Rows from block 5 of the text encoder of a small contrastive image-text model, named by matrix and row number. Rows with one number belong to one neuron. Each number is 500 + 50 x the weight over its row's rms, rounded and kept within 0 to 999. All counts start at 0. Numbers have three digits each.
Before each neuron's rows are labels from the 100 texts, of 14848, where the neuron reaches its highest value: "tokens" is the input token at the peak. Only what is clearly more common there than usual is listed. The data: simulated telescope pictures of galaxies. In brackets: how many of the 100, against the usual share in percent.
# fc1: MLP up (text_encoder.blocks.5.mlp.fc1.weight, 1152x192), inputs 0-95
# fc2: MLP down (text_encoder.blocks.5.mlp.fc2.weight, 192x1152, transposed), outputs 0-95

tokens: "<end>" (100 vs 18.3)
fc1.226:500500500500500542506500526500500500568500500587500403500500515500500509500500500622500442500500459501584500690500500395500471500500476477500500500500540500633499503605688500601500500311593485500500500500618370500500500500500527535500500500500500484523500500500431475500500500500500500398
fc2.226:554500500500500500500500561500500500500500500500500500500500500549500500398500500500500665500500500563500500371500500500500703500310500500500500500500500455421500500447373500500500382580537500500426500500500500500553500500500500500500500500500500440500500500500432500500500500500500500659

tokens: "near" (100 vs 4.7)
fc1.220:500260529500500593500500550467554605495500500500450450500500472550500500500500500572566500500500500500500500483602500333532439491500500503500500500490500545542448500500500543500500469500546500471524500500500500349500365500500500500588527500500635450480500500497500624519405500476500500564
fc2.220:367596547420504500469500397459505500461531500500500500500517500500517500500559589347427473514500414493500500529351500622500583428500500552520500500380424500500500511500490500500500500671521454500500608505599550500495611500490500464500439533500500477620500519581500500500590500500500640414

tokens: "bright" (100 vs 4.7)
fc1.234:500500500500500500500500500542500500500538500500500500500490500500500508574500500500563500471500500500500621500500500500500500500500500500500500476500500500500478615594500500500500500500529500500500500615500497500500500469500524491500541500500346500500500500500500501500500500500434451500
fc2.234:500500500500500500500500500524500500500500500500500500500500500500500500500500500500500500500500500500500500500500478500500472500500500500523500382500451500500500409500500500500500500470624500630500500500500500500500500500500500500500500500500500500500500500500500394648513500500691500500

tokens: "on" (100 vs 1.7)
fc1.28:560521500500458500500500500500500500500500500500500500500500488500500500500500500500586299500500506500500580500489500500500500500607545447473500500500485525421500441500551500587500500500505602500500545517500500500500500500500500500500468500500500353500737500500625500500500500500500500382
fc2.28:500500500500500500500500413500365500500500500500500500500500549647500500500500500500500659500500449500500500500500500500500500500500500500500500500418500500522500500500500500500500500500568500500500500500371485500500500500500500562500500500500500500500262500500500571500500500467500500500

tokens: "bright" (100 vs 4.7)
fc1.265:500500490500474500426500500500520593500500500500395471500497500500428414500500530500533500500615616500540500471500426397500472500500603500500589500500541500500500391500576564518676400535500500552500500500500523500472500520619500500523556420500609564500500500500500544500500473500500530482
fc2.265:342500544500500542500429500440500500478508471500500500509384500464500500500500432500500467373457500500616500570500468548500500500446582477499444500500620506500500500502395380500448482630500500500504447413437500500500500500500500500480360500500394500498608500500500500427505500500585597500

tokens: "near" (100 vs 4.7)
fc1.339:478517494500583500459500418500500500442510500549500500489500607500500500498585500504500354363522500500459500733500500500492500345455327500500480469473500500500500500500500438573327500500500500549408500500500500500423500394500500500483500500454500500500555473500500500536500500500500500394
fc2.339:500500500500500500500500500500500500500500500518500500500500500500500500500500500500500492500500500500500500500500500500500500798500500500500500500500500500628500500500500596500500500500500500500614500500500447500500500500500500500500500500500500500500500603500500500500500500649500500661

tokens: "two" (100 vs 1.6)
fc1.257:483500500500505500571604452490500500500500469500500572500375500500500500539500500500500517509500500500500500500500500500500620500500566500500500552500500460450538547525500500500500500500500500500500406500500500514597500349522500275456500500500404500427500382500500500466500500438500500500
fc2.257:556500500564548500705476622500500486580502500500500591417500500500500666462505509465500500500467438500488500500500537500500459397456500500401500500565500500404500500500500500500500500500500500500555645500423500500300500500520538500427500416500500500500500557500500500500617500454395500500

tokens: "lensed" (100 vs 1.7)
fc1.388:489578495500500431500447500605585500500500500638505500488500500500500500568500500500572428500500500536500500634593500500434376500500500500500500475500500602500523500354500500500602500434586500500500500488674500500444500500500491571500574469500500500416500500500500500500500577500500404500
fc2.388:500500500500473605500524526279408500601500500500500500500500500500500602511500442475500439487500500500500500500500500500500500500500500500500500500500514500500500500500500500414500500500448500441500500500500500500500500500500500500500500500353500500500500500500500500500500500500580500500

tokens: "disc" (100 vs 1.7)
fc1.640:500500500500500500500500500500500500500463500500500500500510500500500500500545500500500500447526500500500500702500500500484491228500109500500500500500363500460500540500500442500533500500500656500500500500500500500442500467741500500500500500500500500500500500500500500500500500500485500500
fc2.640:532306500500405500500499500500500483440500500500500500500566500500597500500500500500500500500500500500500500500500500500500756500500500500500500500500500500500500565500500500500500500574500500629500500500444500500554500500403500500637500500500449500500500500500500500500500500500500538500

tokens: "-" (100 vs 5)
fc1.733:561357502500449500583482500500500552500436463544620500500482500500500500500500393500500500500500500435500500500539405518500500500476492477500500584430500368463548500500491611489545500411555500500501372500543500592447463500477500440500500500500500486500500500585500500500500500440500500500
fc2.733:500500445500517638500426500589530500566502532488377557511453456500500500492500501563500500466500464610500476500500500498500440577500500500500543565625500605483408500511527500500529493598500582420506564386544522500561500482619500556500481500453500430500486540500500500500500500597569500500

tokens: "lensed" (100 vs 1.7)
fc1.426:500424500500500500588472500548500500500482514471430420564500545615305500500665500493525549500519500570500365500500650544659500397456500500500500572500500500500500500514500500500500500508500500500500627510500589500484500423500500347500500500500500500507535693500500500500500500500500452550
fc2.426:440640414618500489588500500374477397500570445491431461500500500410512500500500500379500500506500500500500494477436408500500505500500617491300500500500563442500500518500475505500410500565500500607464496502526500522500500613466500500494500529602440500452514500500366500500500494378500513532

tokens: "round" (100 vs 1.6)
fc1.730:500500500500500500500582601500500431572500500500500500500500500500500572500477500500382500424500500500500302500500500345500500500500500500500500500451500428578522500500500433500500500372500500500500500500431486594500500492500500500500500500627500500500500500500500500500500500591500500500
fc2.730:500421500500500500500500500640500500500475500500541387500581490504500451500644546500500500473500500500458439500500465425500551598500500533500500347517510521541500500500500401500357615674500500443500636500500500500500500500500475500524500500437604500500500500500500383583500357583486500500

tokens: "many" (100 vs 1.6)
fc1.18:634500522500500500493699561500379500500539536500500500533500422500500553500651500735508500500375464454500500423500500500500500500502507500442437500635503500500500354573500500500500634420500500500386500500500500500434549500500500500500500550500500500539500473500500398500500500500500500500
fc2.18:500500500500500444486518439500500457500500500670464586600539500500396500500500416391516500500519500475500500492488500500500664500500500500544500500500500500500433500500674583500475441500500500497500500500560500472479500467500500500500429500500500500562500626500500548500538469500500500500

tokens: "bright" (100 vs 4.7)
fc1.404:500349500500346500500500492500500500500443500556500505622500500500500500500500500500500500500730500539500500500500500500500500500560391500501500500500500500500500500500546500500500500500500500500500500500587500470500500500500455500500500500462500500500575553500459364500500378500500500557
fc2.404:500413425568500500465500475419537500500500456500607500498500500500509500500427537500500439500500500500500500500635500521500500607504500500561500469500500500500541500565472500500512500500546500613542500561463486437500475583500500500500500500500500516500607500500500500500432500397500503500

tokens: "ring" (100 vs 1.7)
fc1.552:398500500500500500500579500500500500500500500500500329500500500500635500500500500536500357500500500500500500500500500500500500500553500500500500500500500500500500500500500500500500500436610500500596500500429553500583500500500500500500500520500500500500768500500510500500500446503500466500
fc2.552:500500500641500500500500500500418500410522500500500613500500500500500500500500500500434500500500500500500500500500500500500500500464500500500500500500500641500500365500500611500500500500500500500500500380500500500500500500500500500500500500500500500500196500500500500500500538500500500500

tokens: "spiral" (100 vs 4.9)
fc1.184:500500500500500500470500500534500495500493561500517608500500500500518500473548428453500502500500500534535414500500408500575504500500500570500500500585576575500500500556500500480438500533500500500390566500500500529334435500500510500500386596485426559500500572360500500500500500500500500500
fc2.184:453363500500473600549467497433473500539500503425624401449500476536500553500507466500487604500442500500622500500514446500500447483500500533500495521487503537471500500580518502500468500500500526463448500558374500476523480500500527472438566500582500528487500500500500352502476613516498500431

tokens: "spiral" (100 vs 4.9)
fc1.291:500500500496500513566650500500500500500305500500597500500500500448500500500500500500500392481500500500500500500568500500500500650500527525452500500591500500590500500651500500500434529500415500459500500456452414505565500466549526500431500500396500589704347500500547500444500500500500439500
fc2.291:500362461534433500567500470519460500500500500500652500500500484500500500500492329500500500501500580500500393500500500575500615500500500500500500472500500487486425500500603500569500500500500706500394500354455500500584500500500577500500391500500388500500500637500500500500500500596500500500

tokens: "round" (100 vs 1.6)
fc1.734:500588500571500500500474458393500500500500491500612508500500518499270500500468500500314500500579500500500500500500500500500500637500500500500471652472457500500500500579500500500500500500419401500500459688500353500500500500500500467500500500553500396500500500500500372500493500500500500506
fc2.734:500500516500500521479607500539538500486500500500355491500549500498570500500459629500500500500500500500500466500424645399500500500500500500515470500500429562442500500320500414362500500500500544500500473500544500492500500408574500500500500500500521629500500480500500536500500612500500583500

tokens: "bright" (100 vs 4.7)
fc1.278:500500500500500500500500500500500526500500500500500500500500500500500500500500500500500500500500500368496500500500500500491500500500500500500500500500500500727500500500500500500500500500500500500500712500500500500500500500037500500500500500558500500500500500500500646500500500500500500500
fc2.278:500500500500500500500500500500508500500500500500500500500500500468500500500500500500500500500500500500500500500500500500500500500500500500500500500500500500302500500500500500500500500500303500500500500500500500500500500500999500500500500500500500500500500500500244500500500500457500500500

tokens: "near" (100 vs 4.7)
fc1.19:500500500366500541500579604383500500500500500467410518407500579500443500500560500500500606500500435500519500616500500545498501406552461482500449500456500500552500577500500527500444543500500500456500576554500500500561351413540471473500500500500500500561500477560500428471502511279500500616
fc2.19:482500500500450451495500477467439364500539499500346500500526500585399469584500517423523428409478536500438619536500589500599478472557500500472518481500500590600441523516481500500488500500597500500500500500500500492418508558383500522534536500448515475397500500502412647500493500500550500500

tokens: "spiral" (100 vs 4.9)
fc1.528:500500481498500500641624479444500563500394500500537500500500452500500560505500460500500500522500599500397464469475500535500500531500500500500366413496595500626511500500562500500500500391499500384500504500500400500636500500610445500500500518500511590619483500500500500500500500592500419500
fc2.528:419500433500462572500500500543500551587500500500500500500500501500500502500500391500526500523443500500666500500500500468500584500500500500500371399503500500501333470500592500602500500500500500500490500451404500500500500515500576589500349500500458500590500685533479500500500500584501500542

tokens: "bright" (100 vs 4.7)
fc1.491:500500500500500500500500500370500500500500500500500386500500500500500500500500500500500500500465500500438370500561522500500500365381500500500500500312500607500500500647500500500500217500436500500500500500500500500500500500500500460500500500500500500500500500500500465500445500450500500500
fc2.491:500500500530404422573500500435500441500495418412667432500500521500387500573500500354500500500500500500500408500550447500500500500500500500427500500392569500500500500500500606597500500500500496667547361500500500500500535566500500460500378500556500500500500500500500500500500500406500404646

tokens: "disc" (100 vs 1.7)
fc1.535:500428469500500500500443500500625500500473500447500413500500423500497500500500500500500415500500500500500500652621500500500500500500500500500500442500500500401500583500491500500500500500500500514500500500500500500500500500500500500500500377345500500545500500500500440500500477500466500506
fc2.535:500500500500500584500500493500500500500500500500500500500560500697365500500480500500500500500500500500500500383500500500500614500500500500500500415500500500500500500500500500500500500500500500500533566558560500500500500500500500500500704500500500500500357500500500500500500500500500500500

tokens: "galaxy" (100 vs 1.7)
fc1.692:500500500416436500500500500500513609500597500534500500500343593500500679461455372614500400500500525500388500543500500500539500500500530500500500500500500500500563507500500542500500381500500500500500500500500500522465500500500500500492434479500538500500587500500577500500500500418560490500
fc2.692:577425500500500407580576500500500435500500500500498642545500432472500500492500581500500500556500500500536536563557485434500417422500533543565414500500500500500489402500425500591579342448500606500500454531500524500500500500356500500500500481439664500520500500570500500573500525500500500500

tokens: "bright" (100 vs 4.7)
fc1.719:536610500559500506690418450500500513500500385500500500533500554633500500500500500400500500421500455500528500395500547500500500500371500500500500447533500500500500500500500493500559500538500546501432471578500441500613534443500440500500500307500319500500500500438500461500500500500424500500
fc2.719:500500430445500500306500500404500434500500562432500500500500489303500500500500500500465500595500500500500500539500500524489500500596500500500451500500500452500608500500500500500500500500500500692500500443500563500500500543500500500500410500468613500500500500527388500500463500455500500500

tokens: "galaxy" (100 vs 1.7)
fc1.345:500464500500434494575500500601500505500500500651500500500500500500500500560500500662500500500500500500427500512551503500500377500500553499500500500472454488500500500500500683691500500500500590466488499500500500500500500500500443500440559500500500500500481500458610319500500500500500360500
fc2.345:500450500459500500500500500306500500500500500344500500500500514500500500500500500305500365566462625500500500500500500500500500551500500500419500509500500513500478445472500384486500500500500356500500508500500500482500500500500442500514500500500500505500500500500370714500500500401452612500

tokens: "arc" (100 vs 1.7)
fc1.447:606328500500500500500500321500500576500500500581500500500500500423500500500500542500439500500500500500499500500500500500500372500500500500241500500500518500500500500400500701500500500295500500500500500500500500531452500500500500500500550500500500623500500500500500709550500500500500500534
fc2.447:500500371539560516500441500500500500500500468500531437500482551500500572500500500500500500500500500532466500500412500584500585500460500500500500464377500500581500500434533500448493500500362401500598500500500500500500500500605500362500500500570500404500500500500500500500543562500500500500

tokens: "arc" (100 vs 1.7)
fc1.394:500449532500444485500345500500500500500500415498500500500404510500500500500500443500371500500500500500738452334545500500651516500500500560500500506471500500500500500471469500500500500616500466500404494500500500500577562500500500500469500388509419500500500571416500500500500500457500530500
fc2.394:500500428500500500500500500500500500500500500412500500500500500500500500500500596500500500500500566500249500500500500500382500500500500500500500500500554500500500500500500500500500500500500500472500500384500500500500500500500500500500487500500500500500500500500500500500500500540500500500

tokens: "ring" (100 vs 1.7)
fc1.395:500405566533386500523500500430611539595500562500511510500500500461507305500500568519522500500500500521590397500519448446500485500500500500500500500500500539500443471529471500474572505494537500481500452500500500500507500459455473500489500500400600552549527500500508500500452469500500561480
fc2.395:381541530493500542500448609405469500499500524500500440524421500570403508519554436500500395383500500509500466591393436562514624500483535500573500500500500466500510521500494325500432500651547500500469473415462500556571500539500463394503411484500431497507592500454554542408505500448497550446

tokens: "lensed" (100 vs 1.7)
fc1.292:500500500500500500500500500500500500500500500500500500500500500500705500500500500500500500500500500500500500500500500500500500500500500500500500500500500500740500500500500500344500500416500500500500500500500500500500500337500500500500500500500500500500500500500500517500580500500500500607
fc2.292:500500500500660500500291500500500500500500500500500500500269621500250694500500500500500500500500500483526500500500500500500500500500500500500500500500500500500500500384500500500500500500500500500500500500500500500500500706500500287500500500500500500500500500500500500500500512500500500500

tokens: "round" (100 vs 1.6)
fc1.110:482500672500500500500500500583500500500500578500500500465500500500500500500500500500407500537500515500500712500500500393500500500454500500500500500500500606495500500477500500523426500500500500363500500350500500500500500500500500500500649500500500500500500500612500432500500500559625500265
fc2.110:621500500500447515500500500519536456500606422500517500498500500500481409536500465500500500505500500344544505554512460500500500500500500500437500630500488447490603500408500500442500435500641594500500500566500500571631500500480500500500500537500408500500511500500505500408505500500483500437

tokens: "bright" (100 vs 4.7)
fc1.228:500500500500500500500500500568500500500409575546500500500500547473410500500500500500500500570500500500500500500500500523500500500500500500500492500572500522616500500500555350524500413500500500544594500500500500500500500500500500632500393500500500500456419500500500716438499500500500500650
fc2.228:500500530500548503500500500500573500500726321527580500500500500500500500500500500269500500500500500500500500500500500665500568500500500500500500500500527500500500500500500500500500500522500375500500500440500591500500500500326500500500500501691500455587500398550500500500500500500500500389

tokens: "on" (100 vs 1.7)
fc1.298:494415500500500500500500500500500500456500500585500500580448500512394476500500393500466500500500500500500500469500463650325500500500500500500500564500500500500500500500500500500500478565454453500506500475500500601500617500500383548392368469561368394500500529500500500500500500394509530550
fc2.298:500500500500498500500500500620500603500497497546469500500513497500601500500500500492614493500451533500500500518500500500618500500421577455500500500500559500500500503698577500496500500500500500500500444500500582500589452405500500500500500500510519572428500500500665500500500500500500500456

tokens: "elliptical" (100 vs 3.3)
fc1.585:500500488500500500500500444500500500500500500480500458500500500500500499500500375500500500500500500474500500500500584500500500500366389500500500500500500438500500500500500500500500500500500500500392579500500500500462500500500500500500500500500381412500500627500469500500500553500500500392
fc2.585:500500500500500500500461500500333500500500500500500500500480389500700500500500500500500500500619500581499500500500500500433500500530500500500500500500500500644500506540500500500500500500500500500460427500500500500640453475500500500679500500412500560500626500570500608533421500500609588500

tokens: "spiral" (100 vs 4.9)
fc1.729:500500500489500500500478500680500500500500500239500500340500500389402500500500500500500500500500500500500500502579592500500500379500500500500500366407500500500500500507500500443500444507500500500500500500500500500500500296500500500503500500500500579679500473500500500500575535500500500500
fc2.729:500500500500500500500500534500500500500500500753500564500500500565500500500500500500500451500500500500500500500500500439500500500500500500500500500500500500500500500500500500500500749500500500500500500500624644500500500500500500500307500500500500500500500500500500500500500500500374500500

tokens: "<end>" (100 vs 18.3)
fc1.141:500500503441500500500500500500500500500356500402500500500500500500500500500500675500500500427644500500500500500538500448561500500500500500314500500500500500594500500500402500440500500500500500500721500500500500500500566378500500500500500354500500500500500500500500500338500500500500500500
fc2.141:500500654500500500500500500500500500500500500500500763500500550500500500500500500500500500500500500500500500500500500500500500500500500709500500500500500500500500500500500500500373500608500500663500500500500368500500436500500500500500500500500500500500443500438575500652500500449500500500

tokens: "round" (100 vs 1.6)
fc1.106:500500500500500500500500448500496500500500500500500456500500617418500500500500500500500500533469500500562500500500695500500601500500500426500622500331500477500605500500500685500500500500500500500592500637540535500473500532500380500500500500500500500500546525500573500560599500500500354500
fc2.106:500500500500470500500500500500482500568500592500500500500500593500599532463500500500374500374500500500399500500356464500688500522500500500500500423470500542500500500500500364425355500500500500481500500569500500500512500500632500500474500582575500500496500500500500509500500500500479620500

tokens: "many" (100 vs 1.6)
fc1.557:500762500500500500434500500519500500500500500500500500530500500500500500500500500500500500500500500500500500500500500500500500500500500500500500500500500500706487500500500500500306500500500500500500407500500500599500500500636500500500505500500500500500500500500500500592500500500500500500
fc2.557:614500397500500688639533581500500500500345500435500358500500500500500500500500500500500516453506500500500500500500500500365500500500500461500500500605594500500500500500500500609500500500500500500500641500500500643586500500500500500500500500386500500500524500500500545500500500500397500617

tokens: "lensed" (100 vs 1.7)
fc1.42:500503459500413500500415500508672500500442480500500500500500500594500500500500437544500500500500648454500500500500500631707500500500500500500387500478500500500500500500413500500500500600500500500428361500500500500500500500478500500370500500500500500500409500500500500500500500598406500500
fc2.42:500340500500500500500541500412293500500679500500500500500500500445500500500528500500500500500500335500500500500527500375331500500500500500500642500500500500500500500500655500500500500500491500500500500500500500487500442500534440569671500500500500500500500500500500500500500500500346500500

tokens: "arc" (100 vs 1.7)
fc1.337:607500500503500500500500381500500500576632500500500500351500526500500500500351437500500500480500500500500500500479660507439500500500434482500500500500500500500459606385500500500417500533500500556500500500453432565500528522500500526500500500500622501500500500531570500500500425487500497604
fc2.337:677500485561500386383500500500437500500500347452568549500500422500626500500411440500335500500514574457475500490581513500500477462515517500441572500500536630500500533527500500500500500500500500416500500500451500500500500511423500500500500500500407500500500500488427409500500500500438500500

tokens: "-" (100 vs 5)
fc1.489:550500604500500500500500500500557500500479500500324500500500500613500500500500410500393500370363500500473500355500500500500389673500553543500500500555606500587500500321500500500500500500500500500500500488500500500562636500500500500522500463500500500500500324500500500500500411584500494500
fc2.489:500500411500500617500500500500500500500333500500500500500500500500500500500500500500500608500500500500500500500500396500500500500500500500500500500500286500341500500741500500500500500500400500500500500500500565500500500545421500500401500500500500500306500804500500500500500500500500500500

tokens: "ring" (100 vs 1.7)
fc1.386:500300500500371603500600500508500500500500585500500500498500502500485497500500500597491500500500500500418500638500500500500461500500500500500500500500500443500500500500500500622500526410500500500500500388500500500364422500500340517500500500500818500500460500377500500500500500500500500500
fc2.386:500500555500500500481445627387500401500500478500537500500443494500500500500512500500500522487500500593500514485608404528500500530500500500408396500500500436500500500500500546500500500400500500500584607505537500490494500425393500500500468370500500500500500628500500500525500500404500500507

tokens: "elliptical" (100 vs 3.3)
fc1.65:500500557500503500500500533500500500595500500318500500500500500500500500500500500500192500575500500500500500500500500500627500500500500403500500500599500455500500500500500500500500500500500500500500500500301500500500500500500500500500567500500500500500500500508500500500500500500500500500
fc2.65:500500485500500580500500500500516500500329500579484581565416500481500500500653442500500500500500500500500396500500500615500500500500500626500500500500500490442500500500500361500432500500378500387500500500500500593500500500500500500500500500500500500500500500500500296500500500500500481500

tokens: "ring" (100 vs 1.7)
fc1.725:500500500500248500500500500500542558500500500451500500500500500500654500500500500500500500500500500500629500500665500319500500500407500545500500500500500500500500500492464500500500500500500500500505500500500500500500500401404500642500500500500500501473597500500527500500500500500500500500
fc2.725:412500619500500500500500500500500500500500527500500500575500500500500500500500408500500362360500500500500500644500422500530500500500500500500500500500500500500500500500500335500500500732500500500500376500500500500656500500500500335500500500500339500572500500500500500500441500500500614414

tokens: "lensed" (100 vs 1.7)
fc1.637:606563500500435500500560500431704500500392500500500500500500500476500500507500376686500500491500500500500500468500500500500500378500500547500500603541500500500566500389470483500582500500500499359552500500500500516455500500476483477500424500500500500408500436500356500472500500500578500591
fc2.637:388500500500500575500408443500401600695500500500500500500500486516500500387500500500514500500500500500500500500500500500500500500500500500500500401428500500500500551500500481500500500500500500500500500500500500500500500500500449500500500500500539500499477500500500540500500500500459500590

tokens: "near" (100 vs 4.7)
fc1.539:500500500500500500500500500500485500500500500500420724500500500500429500500500500500514500500446500500500500478500500500500500500601500500435500500587500500500500500359500505500500500500500500360500500500500500462500500500500500500500312500500500500500500500500503500500500626484443475500
fc2.539:500565500568500500500500500560500500500500500498500500400500500500560500500500500500568500500585500546500356500500500500500500500497500500659500500539500500500500500500500511500500554500500500500626500500500500500505397563500500500500500500500500500500500500500500500500500500500500500500

tokens: "<end>" (100 vs 18.3)
fc1.609:500500528500560503564500341381550500500508500500519535500519642500500500467677500500479413500530625500500500593455500363625471500500373600425500450435500500500500500500378574505500500434448500500640500500486453500500568502606526500500500500500500500500500484500500500540616551396500421527
fc2.609:403500500500379495500500579500500500500500500500500500500500337500500500500500500500500442500495500500500500500500500550500500597500500500531500500500500671500430500474571500500500500500451500500500500500500500397500500500500500500500500660500500500500500500500566500500500500650500500500

tokens: "on" (100 vs 1.7)
fc1.322:617500600500326500500500382500500500500500500500500500500500500500500500500500500500500677476500500500500500500500500500500295500500500500500500500500500500763584500500605500500500500500500500500500500500500500500500500362500500500500500500500500500500500271500500500500500500500564500500
fc2.322:500500500500719500500500500500500500500500500339500500500500500500500500500500500500500500500500500500688500500500500500500500500500500500500500500500500500312500500500500500500500500500500500500500500500500500500500500500500500500500500500500500500558500500500500500500500500500331500500

tokens: "<end>" (100 vs 18.3)
fc1.529:500500500500500500500635500500424500500500500512500500500533537563500580500500500500575500500437500500500500658500500500500500399500500395500500473500497500508500500500500624500500500500500500400500556509500500500500457500500500500500500500500500500500500344500500500500500500500500500500
fc2.529:500492392500500445477500500500500326500543500500500500500425458440500500500445500460500500574537500500500500346484500500500500500500533500500500500480500478500500443500500450500656500500500498500446500500500473409594594500349425500602500500500527500416546568500446500500500663500496500500

tokens: "disc" (100 vs 1.7)
fc1.402:500177500500478500500500500500500500483500388500542500500414500385470552500477500500500400500500500500500500500500500500500500543365623574500500500500500500500546500500500466500500500500500500500500500500500470500447500500541500520500500313500500480500500500500500500500500500500500500500
fc2.402:500500500500500500500714500591500500500500500500500500500477500500500500500500500500386500500500500500500500500500500500500500500500500500500500500500500653500500500500500500500500500500500500500500500500705500500500661500500500500500500500500500500500500500500500500500500500500500500500

tokens: "spiral" (100 vs 4.9)
fc1.680:500500428478500495500534500500476441490392500500380500439500500383500500565500519428500501500500500609523500500536500500545363536500500500456500500605574514520500500500508522580500500395429529395450500500500500468526620500509514500500596387500618526622383344500517500398500500500406440500
fc2.680:500551500575500500500500500430568500594345500500511540598481500515500500547500500500551500483604509497600500387436404621445523566500500500586434493500456500679408500500506500500525500521501500438533459500468500500500439498495500487478413500500500473500506500549500381500500523527622500500

tokens: "disc" (75 vs 1.7); "spiral" (25 vs 4.9)
fc1.67:489387500500572500500500500500462402509420394395590448500482500500500572398500500487491500500500500500500500632500537359500500500500454592566500500464500573500500543609500500578380500500500500500500500444509500562500500500614500500401488332594453500500500500500500500500500500537500500500
fc2.67:500500500500500500665500500275500500500500611500500473370500500500500500500500500500500672500500500500500500242500500500500500500500561407500500500500500500500500500500500500500500500412383500500500500500500500500500500500500500535500500500500500500500500500500500500500500500500500500500

tokens: "ring" (28 vs 1.7)
fc1.572:484514491379459500500500500500511500500500501500559515500419500500500500437500492562388501450500586579500442626500451500504500500500581500601500479529500500598605430500500517500429519500500601500438500415500500534538500500463500409500438500516594500498602500561500381476500522508623574574
fc2.572:622374479508434410500557406500561500439481553500500587496563412500500483449500560500500500539500513518523509502543500438454500500568500478500461500500500548516529448531462531541500479419564621523500450500500545466453507485438548583494409487451706535500500500551500437549451453494568500500

tokens: "near" (100 vs 4.7)
fc1.584:500329572500510500500500500500468500441500511500496500500500517500455500500500500500381507399535500640500628500500500500544551500500500651483435500500523500499500500500500500500500500500597500500500500500500504549554364500500500493540500404500500500589500445567500500384555500386500500500
fc2.584:500605500500495485469500500466602500435471462483500543468500509500529500500588620402558500574500419524500500501500500500508500476500500460472500500500500506490500500500416498414450496673500411443423500546500521460428583539500497500493487482500500500500455521491369573518491531500500623475

tokens: "two" (100 vs 1.6)
fc1.326:500500500554500587748535527479500589585500500541440518461475500500532503500566500500500500365500500497470500494500488500500500534500651500500500500500496434500500500500490399500500500482457500500486468500459500510439433500500439300500641482500500438420500500477500500500686500500540500500
fc2.326:540555500500500492699500500500556500587500500546500618426447500467500500419601490500500500463500500507554480500500495500500442500500594481362500514485500448500500525500500517511500500510543552500500500513500543500372469481406477407500500492492516500388428500500500578500550348370500500500

tokens: "spiral" (100 vs 4.9)
fc1.231:500500600346500500500500363500500409500503500500500296500500500500500487500503500447636500500500500500500500420500500500357500500322511519500455500500412500500500500500500500500500500500490500517500500500500500493500500539488500540500500500611500500500500500500500500572500484577500500416
fc2.231:500500500500500500500500703426500500529500500500500798500500500500500500500500500500500500500500500500500500500656500500500500500500500489500500500500500521500500500500500500500500500329500500500500500634500500500500623500500500443500500500500610500500500638500500500500500300500500500500

tokens: "disc" (100 vs 1.7)
fc1.262:482251500500634500500500500500500500500500391395614470453500483475666500500483500500500440500483500500500500470526480500500500500487415500494500463367500500500500500500398405500500352500500500500505500500500500500516500500620500398500500500500631505500500500455444500500500500469500500500
fc2.262:500500500500500500500500500579500500500500488617500656500500500570500500500516500500500500500500500500500500500500657500500500500500500500500500477500500500500500500500500500500500500500500500500500500414500500500500500500500500495500592500500500500500500500500500500500500500677500500500

tokens: "many" (100 vs 1.6)
fc1.492:800500615500500500334500500500330500316500500500358500500500500500500500500500500500500306500479500414500500453532500500500500500500500500500500500500500500500500500500500500500500500500500500368500500500500500500500500500638500500500500500500500500500500500500500500500500500500500500500
fc2.492:500500378500500636634500547404500500500500545500500337500401457500482500500471604500500710500500500455500500288500482500337500500500571460500500500500595500500500500500500500500437589500500500500478500500500500526574500500500500421500566500500500500500500500592605500500434500500500526500